From a checkpoint of a small image VQ-VAE: 2.3M parameters, batches of 256.
Rows from block 0 of the decoder of a small image VQ-VAE, named by matrix and row number. Rows with one number belong to one channel. Each number is 200 + 40 x the weight over its row's rms, rounded and kept within 0 to 999. All counts start at 0.
After each channel's rows are labels from the 100 images, of 14848, where the channel reaches its highest value: "top examples" is what is common among them. Only what is clearly more common there than usual is listed. The data: patchworks of several textures. In brackets: how many of the 100.
# convs0: first 3x3 conv (decoder.mid.0.convs.0.weight, 64x64x3x3, each kernel summed), inputs 0-63
# convs1: second 3x3 conv (decoder.mid.0.convs.1.weight, 64x64x3x3, transposed, each kernel summed), outputs 0-63

convs0.9,170,160,192,187,197,243,222,148,212,202,198,167,189,215,185,221,146,82,225,182,247,228,223,252,217,231,246,182,193,245,264,179,242,234,169,200,117,253,123,196,112,218,232,220,220,189,233,230,232,178,167,211,203,193,207,242,268,138,225,182,207,234,191,93
convs1.9,254,210,187,259,208,239,165,102,166,185,161,162,192,194,155,208,129,101,214,253,190,341,215,224,212,204,207,189,214,179,287,248,167,206,234,195,202,193,157,208,131,182,163,232,166,197,176,212,247,197,241,225,168,148,216,246,195,206,179,211,172,205,182,233
top examples: black (94); white (79); plain (31)

convs0.46,129,153,167,213,212,169,226,163,188,196,213,171,224,141,157,160,157,193,208,240,201,204,171,230,166,161,186,206,208,163,183,195,132,196,151,218,238,170,227,183,157,226,208,165,223,238,213,246,158,195,112,174,306,226,261,195,234,300,258,238,243,218,193,295
convs1.46,241,204,211,168,185,155,187,162,215,222,149,172,143,178,222,152,227,197,170,198,205,210,186,176,172,193,210,175,120,179,197,164,226,203,159,125,202,137,187,193,173,237,198,296,194,108,349,236,179,170,217,248,179,224,229,222,176,215,187,155,205,252,201,272
top examples: cloudy (30)

convs0.21,210,206,211,220,226,202,214,191,227,215,177,221,218,87,184,212,210,175,177,214,189,254,220,176,231,189,203,201,200,132,193,215,8,209,201,171,218,241,257,208,180,188,190,207,211,214,206,208,172,167,235,177,265,206,211,302,262,188,225,206,189,166,210,127
convs1.21,212,191,188,223,215,242,141,179,179,230,223,175,188,166,230,211,179,205,210,196,170,164,216,224,208,216,346,175,169,230,186,158,49,182,252,175,134,194,188,232,185,281,223,235,215,199,158,167,177,221,204,229,186,181,141,211,203,108,178,166,201,213,228,224
top examples: green (84); purple (72); plain (30)

convs0.22,184,257,141,211,254,171,179,174,191,215,219,190,133,179,227,224,164,149,169,212,182,175,221,153,216,175,197,208,231,231,161,213,287,186,162,193,205,267,226,172,223,204,165,273,228,190,186,184,191,175,337,214,228,161,209,181,146,317,210,170,141,251,211,185
convs1.22,218,192,167,158,123,186,138,147,253,215,256,161,156,208,145,232,248,197,196,225,178,201,239,204,255,122,194,188,103,175,204,237,237,224,194,132,189,305,190,222,232,258,275,234,213,144,182,180,177,218,222,212,211,246,224,227,170,162,242,199,194,226,213,139
top examples: checkered (33)

convs0.45,184,229,167,221,223,247,230,194,248,180,161,161,220,191,190,250,154,157,224,172,219,192,220,195,184,187,226,195,169,204,147,225,165,200,193,191,206,292,121,236,159,178,256,192,128,182,201,158,267,200,210,222,182,165,70,163,153,150,234,175,308,195,244,179
convs1.45,114,205,168,178,155,291,159,238,214,192,227,226,127,166,240,160,186,258,211,159,170,227,247,152,218,236,237,161,248,141,230,223,195,209,174,190,160,258,231,192,188,264,181,152,173,125,239,237,215,192,187,174,184,142,233,206,255,201,158,123,235,174,174,146
top examples: dotted (33)

convs0.15,238,175,111,152,162,246,190,266,202,257,212,161,147,150,226,192,238,111,276,256,198,251,209,226,212,171,155,236,236,205,138,179,165,221,144,210,197,162,191,227,165,238,261,202,184,103,218,176,235,181,152,230,159,221,163,188,231,163,196,186,205,153,226,242
convs1.15,201,226,225,153,245,156,233,201,204,213,255,156,198,176,229,154,319,203,185,176,137,158,241,198,188,170,174,193,209,120,159,227,244,203,200,255,267,179,205,166,252,174,211,113,204,206,193,223,259,214,202,133,236,229,259,191,182,202,95,163,170,159,206,213
top examples: pink (76)

convs0.56,270,184,178,184,240,175,151,214,208,221,186,243,134,147,223,199,187,133,238,233,207,220,177,304,234,179,189,187,163,200,143,187,170,210,322,164,143,230,255,200,139,209,203,238,199,229,207,224,172,208,212,187,238,167,274,177,213,183,182,195,203,236,236,91
convs1.56,232,193,199,234,158,186,247,157,187,194,243,173,182,208,201,189,149,185,225,230,205,178,145,168,127,186,142,251,132,204,173,202,210,220,102,179,185,166,158,226,153,252,158,238,231,172,275,178,169,183,220,219,174,263,179,138,149,232,275,169,265,270,205,267
top examples: yellow (77); plain (27)

convs0.6,149,246,184,201,181,235,217,223,241,180,251,168,176,175,214,116,156,198,224,200,197,165,215,190,195,173,275,217,328,136,170,166,182,222,212,249,217,195,190,172,216,216,145,212,193,151,206,216,178,208,350,188,166,223,196,246,205,194,256,167,187,205,215,269
convs1.6,196,162,165,134,92,136,219,149,180,209,238,155,137,189,152,157,193,204,252,189,198,186,223,167,176,201,192,190,125,169,201,135,228,205,232,270,209,225,230,198,232,221,261,185,210,161,189,186,275,192,251,180,212,218,226,204,237,197,194,200,258,158,326,184
top examples: white (85); checkered (32); spiral (30)

convs0.1,185,191,187,275,211,233,258,213,174,172,169,162,237,117,206,227,195,250,200,109,196,148,187,129,177,192,255,227,124,175,165,174,189,130,255,174,197,191,130,220,162,180,187,117,165,246,221,174,217,211,211,197,133,249,180,236,161,169,237,253,205,187,246,162
convs1.1,182,233,207,206,146,218,154,250,218,177,192,284,189,143,179,219,116,209,181,172,267,212,163,158,233,163,213,179,271,287,271,176,206,223,184,263,200,142,265,231,190,205,245,244,212,206,186,147,230,177,179,229,206,80,186,236,202,199,156,189,192,201,161,170
top examples: green (73)

convs0.27,162,164,190,243,190,179,140,167,263,252,170,279,150,231,215,213,185,198,164,235,238,220,226,260,222,199,214,170,258,208,208,238,287,128,241,168,217,186,221,151,203,182,155,179,128,227,190,244,237,210,301,207,211,252,278,164,178,233,184,214,177,194,266,170
convs1.27,224,208,232,246,277,225,212,151,178,124,186,202,315,167,170,158,154,217,163,198,197,214,186,163,208,136,217,265,240,245,201,210,266,195,229,239,294,96,215,223,175,187,184,264,129,201,194,212,246,220,178,222,227,152,148,201,210,183,194,205,231,200,191,202
top examples: zigzag (31)

convs0.38,192,227,209,211,149,198,230,223,192,225,227,215,134,213,250,173,202,209,289,263,210,227,244,225,214,171,191,193,200,223,151,282,205,199,164,205,141,248,231,179,321,180,194,149,207,187,226,246,209,189,208,223,113,210,198,122,140,157,161,196,147,237,178,122
convs1.38,232,202,166,256,252,213,221,235,144,181,144,248,230,191,157,277,189,192,189,196,173,244,200,214,187,225,233,230,330,226,178,263,209,231,195,225,196,137,203,200,184,210,159,178,216,188,212,214,158,199,131,252,205,155,172,196,173,179,166,308,105,204,154,178
top examples: red (75); triangles (32)

convs0.61,192,179,182,221,157,217,120,224,198,205,201,288,156,174,251,163,135,106,212,254,221,176,176,215,192,249,169,181,176,247,142,201,299,219,215,153,206,167,159,230,206,215,182,199,217,190,174,186,205,240,135,169,287,181,193,208,194,127,203,183,289,157,211,163
convs1.61,180,194,157,238,355,239,182,217,226,199,155,151,145,254,222,251,299,197,223,206,158,198,187,189,207,224,202,229,164,259,141,235,186,218,192,182,277,186,181,128,145,189,201,207,178,224,211,237,174,254,229,210,224,232,194,228,172,227,120,182,172,217,181,200
top examples: teal (82)

convs0.52,133,190,209,212,158,210,241,223,204,182,179,188,205,242,168,205,206,243,219,205,217,257,199,263,174,244,222,190,214,222,242,160,148,211,121,209,251,157,58,208,194,212,223,165,192,213,203,190,176,197,216,177,224,199,170,254,194,42,221,238,232,207,166,241
convs1.52,255,194,277,237,161,257,202,215,199,206,198,138,203,179,200,203,178,175,191,202,181,141,231,201,187,227,321,194,196,204,176,196,134,217,124,214,147,216,126,265,159,191,176,273,226,153,191,211,170,259,188,227,214,169,167,173,227,89,199,233,239,227,198,160
top examples: blue (81); yellow (80); plain (27)

convs0.49,183,218,270,278,151,207,134,171,204,221,162,163,252,227,213,170,183,162,139,116,262,166,206,212,227,152,191,231,198,204,239,199,267,203,189,164,179,122,258,210,204,200,160,248,151,240,213,209,177,166,170,184,154,278,166,217,126,179,261,226,239,187,180,143
convs1.49,215,172,124,272,199,283,252,188,173,256,159,159,127,160,223,164,154,264,193,191,172,234,211,187,249,238,230,215,218,234,231,159,198,177,185,188,228,210,241,157,151,179,115,221,207,191,223,129,154,221,241,214,199,285,157,140,179,221,262,200,229,209,253,200
top examples: dotted (30)

convs0.40,179,224,227,225,250,256,194,185,251,234,245,217,178,150,278,153,129,214,249,218,195,171,193,208,247,211,157,245,238,165,98,257,197,270,272,223,207,149,229,177,213,165,169,205,250,216,184,145,200,231,158,143,192,236,126,217,198,184,157,174,146,150,168,197
convs1.40,170,202,166,232,230,106,229,191,246,214,189,95,189,274,186,100,163,215,294,216,261,201,161,197,153,162,199,225,155,238,183,225,167,189,207,241,207,173,187,174,149,184,256,174,190,259,210,195,168,199,224,193,178,209,199,169,195,227,184,250,298,235,240,227
top examples: white (77)

convs0.16,251,212,158,181,224,185,264,116,194,224,193,129,181,248,187,157,252,152,208,227,162,247,201,155,236,165,180,185,120,239,212,201,172,196,203,154,146,167,154,168,158,194,56,163,174,223,213,234,232,178,214,238,219,217,176,190,241,232,208,222,274,245,179,217
convs1.16,215,182,154,230,197,202,243,220,241,175,181,199,191,182,269,174,213,203,224,187,141,239,236,206,191,246,230,212,230,169,266,163,232,231,232,233,152,219,221,145,221,256,159,209,187,117,224,321,109,187,173,196,198,238,185,295,259,181,264,141,221,197,208,223
top examples: black (71); wavy (27); rings (27)

convs0.11,157,137,206,220,165,203,210,210,218,195,216,192,173,321,243,233,224,188,209,208,228,149,187,230,172,260,142,213,144,160,231,151,218,190,195,197,227,179,238,174,148,193,176,193,212,296,196,225,185,239,159,176,175,182,232,250,111,168,203,188,195,332,155,177
convs1.11,218,173,217,136,79,157,214,142,214,192,208,224,169,160,193,137,175,207,222,203,298,192,192,171,219,184,202,224,65,242,251,231,206,208,219,195,168,241,219,191,188,202,219,256,234,180,190,194,240,202,185,240,202,206,173,201,199,185,289,201,265,234,278,211
top examples: yellow (86); rays (27)

convs0.37,156,254,172,171,232,152,171,214,174,222,224,217,282,308,153,155,209,230,153,204,174,203,207,192,215,196,265,185,182,226,174,223,209,206,214,220,155,161,241,154,191,249,242,287,239,259,214,252,209,149,220,172,223,222,241,127,285,139,149,233,229,173,211,186
convs1.37,186,273,221,236,216,226,182,137,187,217,263,212,258,204,256,204,205,238,161,155,200,202,259,225,212,178,177,252,277,183,212,218,237,208,221,189,253,63,235,152,181,287,128,260,262,225,219,218,221,226,234,239,217,172,170,196,170,196,196,153,209,232,186,197
top examples: triangles (28)

convs0.41,241,228,276,182,102,209,165,236,184,207,187,177,139,286,186,223,162,172,206,230,172,148,196,181,204,191,194,208,190,169,188,170,216,215,174,99,221,197,260,253,259,258,201,185,191,206,187,190,202,237,217,207,195,262,114,200,142,217,169,227,170,107,126,203
convs1.41,202,204,189,214,141,200,202,125,202,225,228,230,168,116,239,165,107,290,251,179,171,235,211,198,288,234,233,210,184,177,279,167,211,197,182,179,161,177,242,205,174,147,166,199,253,222,230,160,192,212,229,262,183,189,161,180,208,190,324,173,184,213,214,192
top examples: purple (79)

convs0.51,230,200,152,172,228,192,174,231,217,208,156,162,208,118,205,228,246,230,175,196,176,225,195,60,213,220,208,234,223,210,190,219,273,192,237,177,238,227,189,197,242,195,210,210,183,249,220,222,182,173,226,227,94,199,210,172,274,280,206,209,209,194,234,321
convs1.51,235,204,254,189,153,204,208,177,249,226,226,182,163,216,229,219,127,155,213,207,194,128,234,280,225,212,322,199,120,215,216,203,174,235,163,190,142,157,174,231,197,220,195,227,169,195,244,186,191,281,227,237,203,160,133,207,152,114,240,168,225,210,199,143
top examples: blue (78); orange (75); plain (31)

convs0.24,208,223,222,194,214,268,192,217,239,209,234,156,262,192,249,188,296,196,215,176,217,188,139,121,193,245,157,223,217,247,203,211,172,200,199,198,122,256,240,231,200,229,234,192,173,206,191,138,175,169,138,217,213,220,221,260,280,62,194,190,184,176,212,235
convs1.24,272,237,209,254,174,224,168,146,179,187,181,216,192,265,252,212,158,199,223,183,177,178,243,151,224,173,330,142,160,184,149,258,232,156,188,174,195,180,270,175,147,148,149,259,181,169,204,160,192,229,130,223,176,203,194,248,192,109,192,187,199,192,194,204
top examples: white (96); cloudy (28)

convs0.53,146,197,192,175,210,208,229,178,206,245,141,89,182,196,196,245,141,155,195,220,177,229,214,201,211,204,215,197,195,191,246,163,302,190,155,172,157,224,132,194,179,162,238,220,208,209,226,235,190,144,191,247,152,162,338,199,261,161,194,227,188,259,164,212
convs1.53,246,222,189,249,140,212,157,213,210,206,198,208,196,245,205,229,204,206,230,222,244,268,208,238,132,198,262,200,150,196,149,224,125,186,203,196,120,202,165,159,145,195,209,186,185,265,108,188,178,235,274,226,254,202,84,231,185,170,213,237,218,148,244,183
top examples: black (70); plain (30)

convs0.44,228,199,211,202,159,206,213,233,178,191,145,130,228,146,238,275,192,195,177,188,187,136,198,169,201,207,251,171,218,185,173,247,305,172,195,229,78,229,243,201,201,207,213,179,187,198,228,192,219,208,147,199,200,193,215,141,224,287,170,155,223,97,177,268
convs1.44,211,181,217,261,235,251,129,194,239,166,178,200,194,231,189,186,187,177,180,209,207,303,218,225,223,182,249,223,168,190,209,243,179,168,217,222,133,254,142,233,140,185,193,301,195,172,83,194,232,212,227,202,284,253,145,211,227,178,159,239,157,211,192,169
top examples: orange (74); blue (72); plain (42)

convs0.59,159,208,197,182,241,200,194,227,208,217,179,234,235,195,139,241,229,217,170,166,221,209,215,92,139,231,215,187,233,204,228,190,223,153,192,182,192,213,136,236,268,219,199,181,186,236,162,188,223,179,168,220,198,197,175,208,198,9,178,213,180,198,224,290
convs1.59,296,167,240,204,218,154,161,216,145,205,207,178,196,161,157,244,146,155,173,274,161,173,215,137,184,172,224,215,151,207,182,116,194,261,221,188,191,142,214,215,125,202,196,220,239,162,299,226,211,205,244,223,170,177,183,214,184,174,190,252,299,182,243,200
top examples: white (92); plain (29)

convs0.60,149,222,211,228,190,221,219,189,217,184,189,141,202,186,199,218,199,228,204,173,187,205,204,123,213,228,183,171,200,186,239,188,251,206,106,229,236,232,227,223,214,169,217,227,193,198,208,194,202,176,201,170,0,222,230,159,192,254,206,174,218,244,207,273
convs1.60,176,182,188,240,211,208,124,213,192,158,189,166,209,177,247,198,205,161,215,229,156,152,198,187,197,264,278,180,200,238,193,184,257,200,75,175,206,157,159,209,157,251,193,204,182,128,277,241,187,246,219,217,92,189,201,199,218,239,169,166,181,263,204,267
top examples: red (96)

convs0.0,235,156,141,208,202,238,253,190,257,207,219,140,195,178,207,225,258,132,246,164,194,293,200,185,205,172,128,147,218,228,230,252,141,162,188,242,178,219,148,170,211,168,195,215,177,159,225,226,213,250,150,249,152,203,149,285,173,178,245,258,258,166,207,157
convs1.0,204,222,195,181,187,189,138,192,179,248,154,190,210,219,261,209,334,206,142,214,176,202,236,238,220,250,205,243,188,177,152,227,161,291,200,268,178,250,148,189,252,167,210,160,236,135,214,301,181,160,221,211,174,199,220,167,166,155,157,206,183,187,198,254
top examples: pink (80); dotted (29)

convs0.47,137,216,189,244,267,153,259,193,197,216,201,249,132,205,199,240,257,150,196,166,275,274,244,228,228,175,213,195,187,144,243,163,261,197,190,275,246,152,253,171,189,181,235,252,254,200,219,189,232,232,172,173,217,179,216,224,116,210,203,198,129,162,255,233
convs1.47,210,272,216,157,251,118,251,218,175,166,195,169,339,155,214,215,155,156,204,243,235,201,220,223,160,202,210,267,288,193,171,245,231,195,207,213,182,169,218,121,209,217,239,202,223,259,201,221,216,205,149,177,201,209,169,291,171,164,200,192,145,210,198,193
top examples: striped (27)

convs0.17,196,204,208,214,196,156,179,143,215,164,278,175,179,152,189,189,197,137,219,217,139,208,273,241,240,164,64,184,190,200,160,208,204,224,174,182,241,265,165,222,178,289,179,246,212,190,200,185,180,162,241,78,181,186,187,250,242,168,198,208,169,213,190,211
convs1.17,193,207,159,199,112,211,118,160,240,149,251,193,160,170,135,290,252,172,203,233,187,214,247,184,240,156,229,177,161,192,208,274,180,225,157,158,175,309,228,170,224,232,266,166,227,185,234,247,183,199,175,221,169,177,222,192,168,192,178,242,170,249,170,156
top examples: orange (74)

convs0.19,201,208,288,254,169,169,205,231,207,273,176,195,256,158,227,246,237,181,200,209,283,160,187,222,189,264,202,228,92,210,238,182,252,201,162,141,165,222,225,219,206,228,112,166,237,267,220,172,151,173,152,196,171,188,169,179,180,166,179,216,148,178,151,149
convs1.19,225,166,184,213,158,161,258,223,134,274,100,269,197,167,221,163,178,226,226,190,290,175,171,213,178,191,180,204,173,244,264,219,231,184,188,185,232,166,228,165,299,155,206,163,266,280,222,238,219,176,192,201,215,153,250,191,255,252,205,165,181,223,203,213
top examples: green (82); purple (72)

convs0.10,175,152,220,224,198,222,139,219,229,231,228,172,80,156,249,204,260,102,226,227,224,122,230,249,224,178,169,183,222,183,184,198,248,232,240,180,195,158,218,201,291,181,176,111,178,180,175,179,219,289,194,204,196,220,223,222,130,208,192,180,186,232,204,168
convs1.10,190,211,244,274,149,77,214,195,256,212,139,273,215,220,247,124,202,221,228,201,278,213,183,208,206,236,224,213,138,175,256,207,178,230,211,200,146,180,156,186,163,149,175,175,208,141,202,255,182,187,193,194,193,174,170,217,249,191,232,178,261,213,227,292
top examples: white (73); dotted (35)

convs0.13,231,188,210,195,221,218,254,192,176,184,219,214,192,250,167,242,193,252,184,195,159,179,170,156,207,256,162,199,233,214,236,221,42,189,142,165,265,231,299,235,236,228,183,177,212,192,203,208,206,177,232,170,95,211,225,271,204,173,232,220,201,163,213,255
convs1.13,173,189,185,267,148,261,150,167,214,187,206,212,209,183,243,188,179,143,240,275,191,328,210,195,188,263,200,219,183,199,151,240,117,199,119,189,199,200,175,195,212,246,182,238,189,174,167,180,225,258,277,206,155,203,133,218,207,167,158,216,157,267,198,232
top examples: red (83); teal (79); plain (32)

convs0.2,169,229,123,203,149,221,119,215,183,190,216,218,111,235,188,170,193,221,331,213,266,130,207,205,194,258,244,214,255,224,130,140,171,200,152,209,150,268,208,200,234,239,198,139,220,205,200,227,151,154,218,204,169,199,205,178,205,227,254,176,194,209,207,191
convs1.2,228,239,195,177,170,233,223,216,203,245,128,294,202,247,246,177,208,192,217,130,311,206,204,222,193,200,190,151,210,163,176,151,181,89,212,107,218,190,136,191,200,229,202,257,174,199,182,162,222,236,147,175,222,238,206,229,145,232,232,141,200,195,213,233
top examples: plaid (26)